From a checkpoint of a small image classifier: arch vit.
Rows from block 7 of a small image classifier, named by matrix and row number. Rows with one number belong to one neuron. Each number is 500 + 25 x the weight over its row's rms, rounded and kept within 0 to 999. All counts start at 0. Numbers have three digits each. After the name is the row's rms in percent of the matrix's.
After each neuron's rows are labels from the 100 images, of 14976, where the neuron reaches its highest value: "responds to" is what is common among them. Only what is clearly more common there than usual is listed. The data: made-up waving flags.
# fc1: MLP up (model.blocks.7.mlp.fc1.weight, 256x128), inputs 0-127
# fc2: MLP down (model.blocks.7.mlp.fc2.weight, 128x256, transposed), outputs 0-127

fc1.104 105:448477498450517477523469508489560548500525507500516481521450458509525490540499526518479487497525449524517545505513514494443497512493517489516482502505480495493544503467551513549512503521511503485481480465536497482466510559506509498531548496498492476510510500497474508488476505501517544507532526499515543486481473487477533517523521529489525470495491481512514517517453484534456534504489
fc2.104 093:504495477512472537449534489500497461490505478522529492532538518517486514500516474562506507541466559497519474481485486526522524522503503512500535503489502509507501481531437515473503493467501533519522517467461469519538474474483495553480507505524526458492496514467542509499463496515514479506513508505486501495485529499495459469494484507519525499509474536536496483426503504444550487495479
responds to: green

fc1.54 104:501489482528503535528510462473517472530463497530483526509475513487498497501552521496554523496501496504529507411521496531502520489522496465476514489501505535481513500504505494505500488518483488528494514563476435477535482489519464526502497487468517507483456474478468469520531508479469433512510504509533532495481511509472496480481458462520493451494499546520486470495517493486534473506485
fc2.54 096:520515551543535520500495503539478534531492505493497516442522515531479532495472463478487507416483511488486498535471508475519500451519495486548489476491516459535500515526524490472505505498487475509540493480489485514496486489488512522473489483505496560485542505551496470480502490505471441477484471543477508484496492494516464477519468533505488507499498519489561530497534481492486532482509
responds to: emblem: no emblem; diagonal band

fc1.162 104:534506503531516518523498543522478528501488504475472474515493473492450495462499494529528461496511519480530454533459487470503471499489499515492525508501517476533488489520477500536510535460461512518473502514491512539513500547518503487461476512522466534501587515517521524516544546476492465531503498496518461503540494507514505466490550508502515481499465497475467505559481463507510501514498
fc2.162 107:521527441500512507494505492487517478545526514504522560495483544530535514524472501462502518528499506501499489467513514476471540458537496483512505519509472510494531554484500465479513457478531462495470499507508481474488491485452483528510504502489530519510426485462489494475468476524488485497487472484555541520440479516481500504543462500491515540505523482489526492490508513481465513490502
responds to: three horizontal bands

fc1.83 109:453494493522499526492480510533485517485504489486512535500495472441509511466480502473513485515491510495555514523519531532497458513505504500514464445465482492434488516499525499512505513516495487495496497474574488467466494478565536496491500506533524466482485557534521483508494528485493524473453468480495467503514465534509527484527470512474526511495465510520524517532499482480455520508508
fc2.83 108:560529522493508449499541467486495473486531536519506450502462500524484489540500501524481522497529481499500514531485494484491534492539487503468537500524516474493514545565492499496510506495459501491459499524450485513526531504466499462472530508505508524471554504474443510474544510495449533496479526489511525477477520461486489500483528502487504518479524513484523512464497496511516459482532
responds to: emblem: no emblem; two vertical bands; three vertical bands

fc1.197 109:469521494526498501543454535493511534492483524507508486551493511478513489534526517485541491559488484478518534475506508542516484545515537489523500500507455507453507513473509509511490488525500461469484486517508464492516543518537499466529512551469498470482489520540548514532529491471521480458484508509503495504484486496451512453494495497491517496498478496521515468500515511527438503467558
fc2.197 113:488514485497519490479480495500517474494509464487469508459547449491471548523521513457532509519531468543472525500509503516547453542486487525513482518475458479519483459510501512447508506512506456507513508489520490520485539509498485476518504479512479478481486488515524515532463502513540492477471441459468495490516479452514511531511530520513496537559479505527488539470524506503506487525468
responds to: border; yellow

fc1.71 106:502505486504484510538430475482476513419511534484503493506470455503517505478522543493491492516524475524543534496534540509503470537516522502497468472514443500480508502474518490533515515509477480510490509532505499497454506513538533464541545522480490509517482513520479506494542495497492526491505507469511500511504510463476528508466482477527512482457525515484456486541503477544461537495517
fc2.71 095:505513486536513483493500492520475481524450461506528530492492518512481510457485412507472465494502524511454477526489463533546535493492509513493529496491530459510456501511524513476531522507501513507501460479542499527506478497527480540525482487510521481455516549510512488481464518515512488496485455486480506498518498493552493499550470571501535514477499494484516520491510490491481546494477
responds to: upright cross

fc1.120 074:494518457528438498502515528475525481507452472521514505496481504533547514476521520519504461520514495487502511497510481484516467503509550502530482455460513511467497501463523488512513531493511460497471459501513520482480480459484497499547475514478536484512445515497506468510496504498508544525525485485491489492517486489517542520473478462480514426544493522474480447502520525482495543532514
fc2.120 070:470500539475542424513499486468473509510505486497516507506473498465453522488516441503518528507518494517490444471527491524530506519454463510512497474548475507521459494514520547474492520479511523525480473474487484483504506529508497478472543534546512489459536498471488537489505511507495492475485519488483525485509509497483452493536535540485515530460483479521521542493487490540492483490490
responds to: diagonal band

fc1.6 112:533548495551504520507493495533490543512489471494443533484530501475440527506506498488569490526494498498497489488479553469480522534517498469500532481454506509510484529529458473487532492480475498496490461508509507543517471502493477525538503466515509516454478512485519479532472535473516484480498446488509515482515522528486517437530493507504501513519445526490498503507498465476510484492501
fc2.6 135:493477468463497477520499508494533479522526519503495476536465459516531458509461497526445518470499482532525490514516505500492528449477510504490481499564521524508547518497533482535444498510527481477446534500525476471515470499491514472497486527503519475532501471503454533500486477478465522522496559500533517530468483508485504512507529475488526500473544498502525480514472525484482518475533
responds to: two vertical bands; plain field

fc1.213 103:459531491498459506515454462461461509501506497491523504509493511442509513481526546502521478498502447491508492495477556506506495526486504518516544502483473516507515492484497496563499500510488527478480528492491490454524514511519485515449484514492495484564521526476549509527491522474508469487503482492511479489529492496471542511460536482508520464535490504524456441503526500540472456516517
fc2.213 102:491521492481512504535519506483472497519505459537530499474470526500534472497548523493506491507472540446476514518519503502511506466536479539473485438471500512441521532472488466476546490526496518528486467524474534456509512470448486501536545526478497518531512504458503522511509496483492490480534518498540472505505521503485540491487458460468484474498514477490493488489473495541495490529472
responds to: quarters

fc1.240 090:428500516499486481496474525507513522511459531503521477557470499452546485553505532525499487530512461477499543511494511497481504485527541474500521501527473502469528504472512503503498455502520501475474473459512508459476561512521522475532516540476525464484510557518512491504517491501498505458522523510481519469493473502496486475522500508484494497469500499537513478501472510461469486440496
fc2.240 118:496537524529515513538479487479482505514485487477501517468544488475466532476493498468538538508518479508496471528475489508517467511456507519496512511483496473554460482529475520473503515471467499500491509507519470523514501516516458515474503489497465484499540484520531519534450537480514490477492452478493472508548527492488492499513541551509528501573466514497477490532552467538479503504470
responds to: border; many stripes; saltire

fc1.221 094:517473497501480495539477519480568532471517479528495519500515428553524487537502556476465487507525452509482537490475522493486500555515526462471504473489504499527548522477552468537503504501495476456480470504535484504508495492516517470530520504486493485490500491485452519528499503500482514500511486456496494496478448491506542498514495474460510505497510499452512501549487478495476509496508
fc2.221 109:465497521489525505468538458514459476507474522468524491486517534497471506458511466514515516483453530479515517481522458524522471461491486565534454491473509521465463463534453497456528532508515503553505506478467483491480485461498510501516500505497513521509513504515524496463504475498529496488475510531523504498521522498485485514499479547551480495490483498551486530436507500527500494508498
responds to: diagonal band; yellow; ring

fc1.238 114:513485504551517521496462533501479509460490479501521508524516473455483537487481489475518468504499522516554522522493512520508470525520515528544445502466476475480506519516511515485493553501495490495468500497544503468474486468509520472490512538508497472494496548536524486483512488495496489491487486460520456494507428496543542474504480515467515509488493499501531504543480495476428535494531
fc2.238 125:541510520504544485503556503484520468493507498562499487499493509535497483526507494538465506508499514509498531500473461491493538506522524470450520528523516481516546517531482499506484481479470498491486499537445471496549529518450482481514517524495472524488524482440455497494529503482458478509539535480477528516466509486515498488475491468477547493492542537477520464487464510497518484499515
responds to: three vertical bands

fc1.235 090:465492513477506554541478470505471491504530496497505488520521499486512522490475536537512504487510471483488496520456518511453519517473534515482526478465544465531480508527484509540487520461447546492478517530514493487473449486506517517437467481494493504484522505499501506497465500472518482530501482484549508482524511509470516566504505503507460453520499538521487537539505475495481452507499
fc2.235 098:508541491484485490559511499455473500504503514501515530501443518514498442483532481489496543521522514512511505501504482491467485484551492491456522513522472463491471515515521469517517521512496461533477492506468524503464524535487503456567502523502535533501490528466471510474554491527477520530535497478531493494492504495483518512436474508489507499447509478441472503486479505500504517498488
responds to: diagonal split

fc1.169 096:477551498488501522517496477496480489493484513533506507485498509466499478535571503492495536517491463455462482459523469470488481522517511486504526520500472492493506463479489497518552457488474493551477490517466476496509548496522463462498521499484484550499492482496481508476529515475503485500531466534513515487504526493497506545467488484579481460503526495519457487461522491552508497487522
fc2.169 090:551487472542508525507457489499494520502513540502494527501491499487478519478441468502488491493497526498532492514502522504508510502481466478478525485489542501511461522520498506500492536478511522493441480515519503533511435461511482563500485459513526490480544486509469485522470516459464502546495513483556503520499487536489476477515543528458513518494482502485540468534529487457510503479471
responds to: quarters

fc1.119 116:515470463528488545480538488525497489488465480496439498527536501449489479504494526499528525494509510452529474486493520536449520497524482499490509537500487519521516509533462467490499541520530490476479509494502521496511468505488467513475483502513521479474499505484507503564460536449500506533493535481528489500479457517507514487492526454500536496542427504459503481506508524488504479480529
fc2.119 121:452519480486507512504447493497503488496541478524502553503497480491499469450506518454527539523494467493527526531534495493549475464502489501493511507512477511519504481504526519510485492521548479467462542528512471471521520548478507456478500519506483476491524485493492533506466468496549497494504511474541463546483500507435530533460501512478497519509468518515452479506488512527504463509489
responds to: corner square; ring

fc1.203 093:510509490466493540498520463492513481498509545492509507518467506521522507498522505556501515498537471521520529445481537487464515494509499539472545466521494488488468512512487492518504480482489497495435459503510518511474486490489500485464487494527485501493476495442487505519486489469506531504465519475553515521484524510467505485557552487497560516535473508515496439516463484482502464545501
fc2.203 083:478474490475497484523498559476501538502539493549519486497522503521478516530505526514525523497484543494472496530488520481475509531469528482491440475457533535484512519489517516506482504457478561499513470537458482478493485472519514494528480507534470493493496488484496497440535539472505481478529509482502540518513518465521498469516464477475505501489555506502503476555485480525528492540496
responds to: rhombus

fc1.18 102:505426468486510496489463522478457464451500522514534476540512488464522490472520534517474481527512480490487540510552501517522511468498510520475490486510481472485482524532502544521480512493524523459485564533490472473517517507514530474511540537513499508484528483535462513506500459492499470466473496467521500475459475490485505516492487463489497511472499525510486480500543501554506462509500
fc2.18 108:492524464495472505502511536491519501539525490497521512499494462509547541526499514491499474519487463469489503525481516544493473532515485497516483465502533482482517520459486499480499486491496528501447461445501492514548520489497477503500501461508513463499478549479563503467486554454486545465516452487536478487505533524498504464519497540475525487539485518524494506496507476480488537515461
responds to: ring; blue; saltire

fc1.189 103:480488483492470526541469502466474503511480488508509503515509469445526527491511536532525501490493476439504507473467498503505492483500519547487494506503509503520533490486455488554529503526482531466489509484515481466525503499509488518452510496468477486535522519497535528540466490468522522488529512477521475536529512528471529515468538494528513428535481515518466445541505485533479487516497
fc2.189 106:510515496509504527512511509487471506550508447534518523493469525521490491511560521482511506514494522476490485486498522496510507488582459492465483490468512519468517540478508456466527442509483504529509465497468542472523491479447490494521533543507497549507461541454496523489523520501485479486556487488523499493482492495479536466510461495483502535512499479468485487504480488520517519508488
responds to: quarters

fc1.226 103:476483479544491492513491521468486540524474492528530524498475520467516509479544501513514513461452518506534481460532476517523489484491502526495501515512491552472518477492515489510521486515498475514478498486515475415504515491504460489510562549507470525552502503511489537493500482497485460498524520487521489529522430484503521500503521490484499516492513491485475457481529531566471528500503
fc2.226 107:520518461484496497505500470532530482500490529525473487554513468537512490522499509516484495511532456513477508468489488493441536505519520444465560496515497486523492510539490516540507512477480510491428484540512461553517508523484513479495474478490496494459533491490475487491528543461480523529509515487541542464462528500508472495492542490507547497509509498488503518501471482502526495478526
responds to: emblem: no emblem; quarters; upright cross

fc1.151 103:473503473515474535503514516496528545523454473492497486519505499454508483520529544529525526466510491509467494443500492522519488506511519495504462447478536521491508486517517488457530498535486499500465438495484460520530479506556478497516482508497522476497511478496552498517505523472509468499485479509522468464501542497485505470493517500504494465562454528538485480486497471496481502548536
fc2.151 098:502519545558497484527522485492482484526462465471505482436500528495484493510513452533491507483502548527493478501494502490510497497514504498468518496463517555470499494515517454466488501526459455503543513491485535473500487444490492531492516480495477502534535513505493542536509527512446454471502492509458470497538467485559489485538513482503524503540524521478497494490500519513490515504512
responds to: many stripes

fc1.103 098:513549488511491521514493481500472511487487532485498522502497478472482546451506514504545479529515487514528482538460541496453495527527493566473505480491503463537496513554448485495523519486481501502469484490475502506516489534472496453494504500506494522484542535477530489528505546471483476515493494470525534522498466517483517484490558528477525516506443508459480526512483477536510519507520
fc2.103 081:504485491482509519491482495485547518533527527488502497454496521572512447524497488529475494479488510520495483434509520494517512488491500481492469521541511529491534527465541468536476469530524445533483491521511505515478493513510490517493486507479506514550436455496449492488527462512493533540482509556526526494476531506503494509487471468512498486473548491492510488475493520483512519491499
responds to: three horizontal bands; orange

fc1.94 099:514479503487520499502450482511484540499529458528475518502487486461483498496483575471552508553531472503513477505502523532453499533539498466486528518510492493495494548542523503519503497484473510458486488561486460497519530503540468485471533479538468508458480492472467518516484519495499482497480469472507520506493471487467494467512477527458495502501492520484484495542498474499507469543500
fc2.94 106:487486509512479471533511509481512500509496542492540459489503468565494492507503481546449524479500500531543524482497454495499486485481520488512481493521502511501488514512516509523483525477488453536440509473478477511468470496483518463519522517487498532529531472523481523442528469483454488517477524530538517495510505464496504497489475511526512485448541487519496532501460476522472557491536
responds to: two horizontal bands

fc1.25 106:444441508539489527508481532504514554508489507466496483511490454512464484479504480532489516489448531512532486500468483463504486508519509467493489502515518518529476466509472497519536509466503493515483467496507489522540461561523491494513494501540491548489569489484542498495523498475493475538505498512517472513543498536484490460475539500523471474471478510497457515542493494484496484483491
fc2.25 121:559544508481505487501504474534519464483522525502461506462502497507511511504468522479520499539502482467474502541495528509482532473522504498524513521482481496534539559492514472509480500514476480495524527523501476503477503471473511509493487490443501477517475488499474528489489484479470531481448492518479490544469523496486492519530472495482557554498540516461543489500552488489462487473552
responds to: two horizontal bands

fc1.239 108:527511493512487489514461512484507517499535465553486513511488493483485502497496532480527491525546483505481523536472540515492501535521511469503572529507480465549488550472525517528481528462473498439465485520509511510498529549484511489465506520494495476487533487487487529516493515508500472497482480442508505462472477479502537496500504524475501504504468496469531499576496492478465472480518
fc2.239 108:499494490484474517492553479505502489526476546453528474462497523531487517478502495554452499485468509471529533473510480511504504459514455545498468476507499482454493490527474479463524502491486492568500493476456485500503473461498492508546520489479531513547515498520524497489513496453483520496485509539517498466519521493491483491490494519564499465483510510525510497445519516520523543511477
responds to: triangle at the hoist

fc1.47 103:522500476512517554504482519559535500524499513481480483548449483511549489502496535530479471533501499478533521517465539485446514524513519471488520481495512499468480545477520491553503498460470506478461462516527507534484504507507504518506493493491526513459502509467470440511517533488484537514455517488510507488501525534493496467513482463513539498487497535493507474535488449483497511479488
fc2.47 102:505472508466533467505508497518510507492485484516517481522505474468472534524494484509525480508486479556466497495520490513469483511480515503509502491478530498503506456488457537467520489492491576512451448451516486481498535481540466492491514483485486502477493509494510504471512530477524536451548499500517571484528496528531495473540515522498457489501514479543479539512482521495543493509463
responds to: border

fc1.157 098:511505490495504534533449444535474488497478534468499510528471506465513493481486488504520501494507481487560541489518539496478500483542470491516520474496504479435460540541526476502533523499526499470472475510523517493472465492523521515520488502487538532464480532522460462491498485503520523495442487509533550520483452539463477516523496496504495511492460509508523516466507494509485501533494
fc2.157 094:476523517507468501531493490497496562503514513469539501489469501525498471471500494538515527515492501510566506480501506478463495462533501474492494464524494475465464513503552509496532507525506439553472470512491505509492546495554481504540515462485531541503510546512513468508545485530497502528497485528499491471534479511447495506487498535504481491462485515503489533453500489483480534506489
responds to: emblem: no emblem; two vertical bands; blue

fc1.9 081:451497527490523488524469523492509531424513454556520488542525467495530513544545540530475511527528494514504525514493483486498485542513532477497508497505466483492508522500533512507507474490501487457455500530493489494507528496508497453499538557500508536488520505525449485486530470496491443499515516453518514498484470501505541504522482472497490522506498499504466507519462520515477485498545
fc2.9 074:522535462493486502478488450525484496533501519467497476528470522460475532494520533505566490532494464437514495516517524554500519490547475533489516486473491494465483532498463494503513493477494544513500500522458521483522519501516489528474508458494495483507515558498507505522511524471515542479500504511533479505502521536465495523481490517498514479505478523506496482453512502507535486499416
responds to: three horizontal bands

fc1.225 106:492510456523454490522533503478502500457483542485541455547497515495537490481509515531460486470504535489520550499528456492496489468506542531489488504510527482505498473511507536541512546495479485510481537480502475493481492475522550443528526549501498514536519516527534517490522496477470525488512539479516492483502455472519513493453497466513495466459506480522508509509486500495480507463531
fc2.225 108:496510478489562509512493459514515487508489481500521581472493510494490497492478491466527525535483489483515489469517480523501490509541495503487505500490460511497497491502509496478502498538525503501452481525526458508505497508493459562502524462482511502486492508491478524518430501478514481480497469501568529533468508504467538507532436531489521511510493479510502500468516469574473520511484
responds to: upright cross

fc1.115 096:479505515505530508492511523501474493483477467521515513526490472502492494471498506481490495561487519540532521516527477524509475529511550537511460475459507486488477502466524485480519514500510476502471467507520471468450508517453537468489544547485473523466477537507505504476526478477513483495451486448539492479512491514516553488500449508472532523473521534491525521520474479506448526503509
fc2.115 107:521512494533484461504518525442537488519480489565478494508498485524493517524519500543515496505513499518493486517455515513523519540525528490491508533485510510538553502526484476477465505492466503473481476539483477495533494492470469489483523495485452486509514467487463512528516521460459486510543534475489508541475495486515518471461511460452550501488515510465524456529463487501509502503542
responds to: three vertical bands

fc1.242 106:511499462527510523460506479565519496512514514508507532499532521472503516518524493464557492549435496490490483465493501502486524517563503471512472467442481578488510522472484485497500482517514469501474507529513474505537501477501461517484491506491512510478485468465491475531504500469486476492490496527544513513477517552474521488509455468487512515468497535494520481476525490505505470493525
fc2.242 113:525479513492519526512505504511503494498470499505515510485470559505520466496496480555471506487472553469550533459484488459500535450513520470453514491515546503469503500490504491531521489490483506513528492516503488506528497476473460560522511447468529521502490518492455450520524517537442504503537505547492525526499507527482468494511470475477494467464533514491501477498504500496519516493470
responds to: emblem: no emblem; diagonal band

fc1.193 095:499531481514429507527515478469523492517504485511497458496490501473494510498570532519510519514523471483465500421522526510456537499530462486494519506528490501510517526508483465466532521520486480517474509516477492514535504508513486503512503503504516510531516449513540502532497525470492485512472532521531473492496518471478493473456549489490491489554467489489468489467529513493502537552521
fc2.193 096:516519542528527492522491520516479494534479458502557520471496505508509480474517489481517467494516515490474457562469483482545473487514539500486491441477532480474492511491514482485502486543479484475444487477496507529492489503491513488466492496482473522499547534490490475489502517481467469476491451500536487486522503528543555501521502483492521501549537529464488548529509482531473507522515
responds to: ring

fc1.199 105:447516487537480524534487537486504550508499475457540498505482500515486481485505477498478520492462529514497484504476465464502471517523502464459519485484509514487459456510508489498541497485486479526493468521478503514511482518532490497530498503527486604491514517497537496495498507503507449533538457508520464489528493520513512492461505516502464463451493498474436518525506489519489518486500
fc2.199 120:586524493455507476527504480506501439523514541513483502463492458518502517507463520492505516533503479472485523542519519510484518475468471547500515532510501474522542513489476492506479504501491510479519532516483447492488508478480528491491504476449499468517481487508461499492497525477473539469473523481512506543493517458483477515518508506501558525502555510489540463517545520500483502491504
responds to: diagonal split; rhombus

fc1.70 116:496529488541468521543512458471475503484466465499510520505487491511472539451504513499532517492512504508526503479493480504517449512518504531483502482472523465502465491549493467474537541519438489510477456493459495510489449471511488503529517487507491518506478497514501508485483503476493494538481499472534514453492495503474502486491537518526485465538456524485485535495481482519517572556511
fc2.70 125:487515552525516482531461511542536536540507527473501494471508515520538460533473504481495494512503477521494457521483506459488518468463533449521511469517529510524483536466498502506465461505509471477503509497579514534518525489492501503466468491485480469482488507481507477487492470524512490471474476541481470463521478552496474491534523519501481511524498510528498518520496518453470497466513
responds to: two vertical bands

fc1.60 091:529469499485538521503472485561500512502520487512464509496498483546516460499540488491495495470500493510526493483468467494474509461556513455507484503500510478519484475499561465539524521504524456546485487535491494486469496525517486463491497495501509558453485517538465474522544475491496499550524491528484511499497501498506519498508473505508488457467502527458520543518459484512504486460524
fc2.60 099:458546513509489516473484470491453510515519520481521469479523534488520537496497521485531514496500496461476488512473558493495525500493486536490505518464491532486504517524478494483469478523494519484505527493522512469500496449435513541466496491515481480545524485476524506519460512518525468449493499498506478488504493534517490495522496471519459560559469485530502515491511540507484431504478
responds to: emblem: no emblem; diagonal band

fc1.95 105:485559462529492482518514460501507481517538532518500511497489491497524496502500447474490524499480507436449532510512480500528516474526465502509503502519460539492514543536511484456541541544505464487473500500542497483503491470484518503508531528481540465524555481488499543515464478496486501510474497502505483505476483491481498505522522514492473505492481495483546508454540533509458486475546
fc2.95 123:480477510481528556491503527519500496480476456479486491525536481532535504510502529514472496513508502521534514502462457474477460552492535518455502512478524488481473480475458504544476513473501526496476501514501493543479499488482500518510485484538474535449469522489486467492509523476533472528524503500543517462513480516512532499484477479544504477513533527526455524548459480482538488531487
responds to: saltire

fc1.222 099:469522489506509505498437525511519567496495499532507515522528448495520503539513504453518486491473477505492503490489498463512492522514530473530497513508480563508491480489480508513493484511478488521475483482540467487504539480546503449477500523469496494471507525501511474502495485496529463474532470537526521484498464542528528444494513496502490550525491485505485459523486488515458434468499
fc2.222 091:463519483539479516485484462516509495503516519505475508456554486523476483468520521461511520496546458514499488515460488500506497505520496468498532559496502488570471495511518488495507480499510452504484532490516521535503505512507480516485468489500475501469497506507537490543443500492538514540509470482502474513517467494510499526491549553497485514553437501489475540468539501482505502477477
responds to: border; rhombus

fc1.69 091:476440472492517557493488550512515542505482505449507485519516451516497496484482513517475472512511475531528470501471461508521464527504524509504491514479529476514466482472489522548494506485474516463488513471516506538495467522512495497463467503540465474502490519492496454507492508482521526520493473510496493472536478570522521503502538502534528472516485540536476471538476455505501522497487
fc2.69 088:517487466498517567500504517510506473513450473505524507534493513524522500499504532491512462537464542510513517472525475488480490504509542494475503519491509511447489498447456496521495467476495501527531497499496523499457506493473477513549498494502509527473431535477491481470509499505513465502518454501542522535501480508502530514496421453512510509489550524499495479536472500507517511506466
responds to: diagonal split

fc1.22 105:457495446501457496505513464468534493492525526504498496510488480530554511521550504493479513505501451543531546426514508536443527490495526504500517539483470502522518484496491512535487485465511472534504512497501487438521499476511497477520551498517498507523475498458475522485503497483498500531542533488532532497496457490497526506489471488529497505490521498511463447475473512517509487481485
fc2.22 109:539510535489510482535525454492483489498509526470523499478449498518500492496432465522471527480522540493501545517488514502462529488458497513458492484491523473511471527520531475510479567504487511504528472527491516502488453497508527546555518485507544488507526493483452487470501492536486533560494524510483514508502516505484465509517508516478529491469534477493545543508491495523502514505492
responds to: green; star; two horizontal bands; emblem: flower

fc1.45 092:499474492513492498509475454488484553464520515516511515532448482443535514508493560512539506509504468468518510504500544478474537492500544488483527486500489494523506519548519508526466530499464505446482511545508476487506488511520488504509538485513500502496507471478467482528485514481466465529479511480516510532474522514453520462549509512479517508475512548497518446511507463547489489513492
fc2.45 076:474467478528488484510506543455495510537510468491502499515502454535511545527453463505497501474504493551532531465511495512518486516476496519495489483532529499495463531505509520493463532479542493495438447470527477524497485484509506470520538501530507509477444502515498520441481514495479518519488496495506513461525475491493500461526499500465492467511490506513501527503446503471486539554527
responds to: triangle at the hoist; quarters

fc1.44 099:506540484506516504467528497507469515469492501511521510516488526512505525483497500476492520563482519477467515522534484480507486502555508500496471494496507492498478529493511490482545472481480468532416469507511468493469512524471528492513557538493516540453495489503493498478511465490524469486440480465522518529478500493492542491505465513461502510474482517477532521483496469531456535462533
fc2.44 111:490486496528487480502520556445527525533469460519508476532482492513532522552512493522485469487492515537492506518479529504492489530494530506479490517482527534503537490475503486522490507487465520491481474493511522458497479455512508502500521494495481505526504511466489521497523507451458484479561538492523511489534470487544538470496479453486533475476546487472500458557444490506496498487486
responds to: three vertical bands; emblem: no emblem

fc1.241 098:457488507494521561508478537518490504473462513496511486535532460481522550480493508501563476541505493513547483546462519502503479519489552527494519498445488486506493480509458523538488502468465485471494527498512503495464507486482516465446495515495465485492481562502519491494518515491493501485496511467522493496546470547514507523494493515508533485493490528530471475550466477515489497496499
fc2.241 105:524497470512532532500504523508511506501468450531531515521461540534515485474510507483457498504460531488509502444529469471513508492549515462487489493490490521440517529473531470497517476532503472501520472528494510457487502475508481508541523504505522558504444510510470495490518479508498450498507491519532539481483462513527540476506435479483483486476525509475503509502496503520482545492490
responds to: saltire

fc1.84 095:483512473521459524528485468473443497508522498515548477512467469470547535473512566518499492527516479465526516518474525517498508500502524523477550491489498496516505543499482520567490501484473509487501554520474468481502481470495513490473538514490482516533531494465492521488482503478477493487513498468544464485512488475450516498473464451515514478505501529513466473505538496527471480501493
fc2.84 093:434523509478525492543547509477507487514517477499498528487461489504523498519526444491510510550489516456489532521503505549508471501538448512493511465470507470480471522488484476484505505521522532508504446506498518489517505504479498507507513503488501476485507521443531546491475542484530543498550513485530470494519498507461525478489456521470497454498507453503492523482468483541517519500479
responds to: teal; crescent; triangle at the hoist

fc1.158 110:478488508560500547538507521527517549505497456496520509507465508542554490479500495512496499488465517473501492499475445470535488507494520451495512466476532480471486493482520481516565501507455480513504470544507475520514492515499477530539514491486504535494466510496516481491496471494498480520523494526513471494507505526491517494481475511517465425470501521489470543502525460514473550474502
fc2.158 119:532523508482528486517488490507486475514532566491511489471492511503470491481450500491505505534489485493514504549546506512470540465480472560520533533504471479518504551508467524470466501487498522478488528475467502469488527506505544499452496512469491484518507510484504554464482491487512520469459511502503506555491485510457463514515528507503514566494533474498521458507527525511488494486477
responds to: many stripes

fc1.247 093:553497468545500500499460507523488470517471499513505503489473519478485485456520502486541468489502495489516501476482505495512562459505543519513485548468486503479501566497527493514478498504491495489476501533554531481487519466510502498452468511479496477467455524517454472505535514495464515444506496527510479504498466509553524509494467478450528549481498516462516511512496516506502504534501
fc2.247 077:497477545493508532497485485486526516521495522489511507457506519534466547494485481510484481512495505507510499481507490501483514509472467529521439499513515497515486522488467510487505492500489515523597502463484484526500518522491494521444509468491477527497496463511517535478507480566502467476461484533442510488519515504504400511503500517546476513514497484531484476503498489531483499517497
responds to: diagonal band; corner square

fc1.204 108:511529482547440512548448471469503547534496498473526524492469471460535503465529503481529468463524492482508483468459541498495507503503515481513537492499489517519487499452522462560557504518456471470464470529516499505522496520513492504483513498485496499533479515503497500550481511490495478519509485506529477502520496528483511508484528511494509481533450502471479513494514468515440510504495
fc2.204 116:510541506460486513544519518464454502518480500511515475494455561489528465497537524534519495533492561463454474542478522522480514490520503507448496509473540514479531509494482472530503480512468539490502487517483532467519483486494499512512508475477474504526496523454482515494495526487464519487555527482506476505523521512480505492458485451484508477506526496467489468544497499514494519535469
responds to: quarters

fc1.209 109:497506467523468523492547495507524480511488519455469491505534488480486503507503490534532520518450507457530478453495512551520517474516503507492504498483524548492519505520434496476504489497490488531504514482504494522525469440529459504510480499511528491527488508474528526528475542484498512495502478523497450504529530530491469445517533487514501476527448514503453461472523531458495473506498
fc2.209 104:511514474548486508451525531507496462435446486536484462504515527510507501515527484511471462494484539499479532496523503476541530513560536491489488489504484500470549476506511502462507502483488514493523498510509486474506522458491522526543500527477520485485478504519519492540499482478504438453517491494491481494471486478575516466517476480482504515491497524496524482474483545482500478476533
responds to: corner square; plain field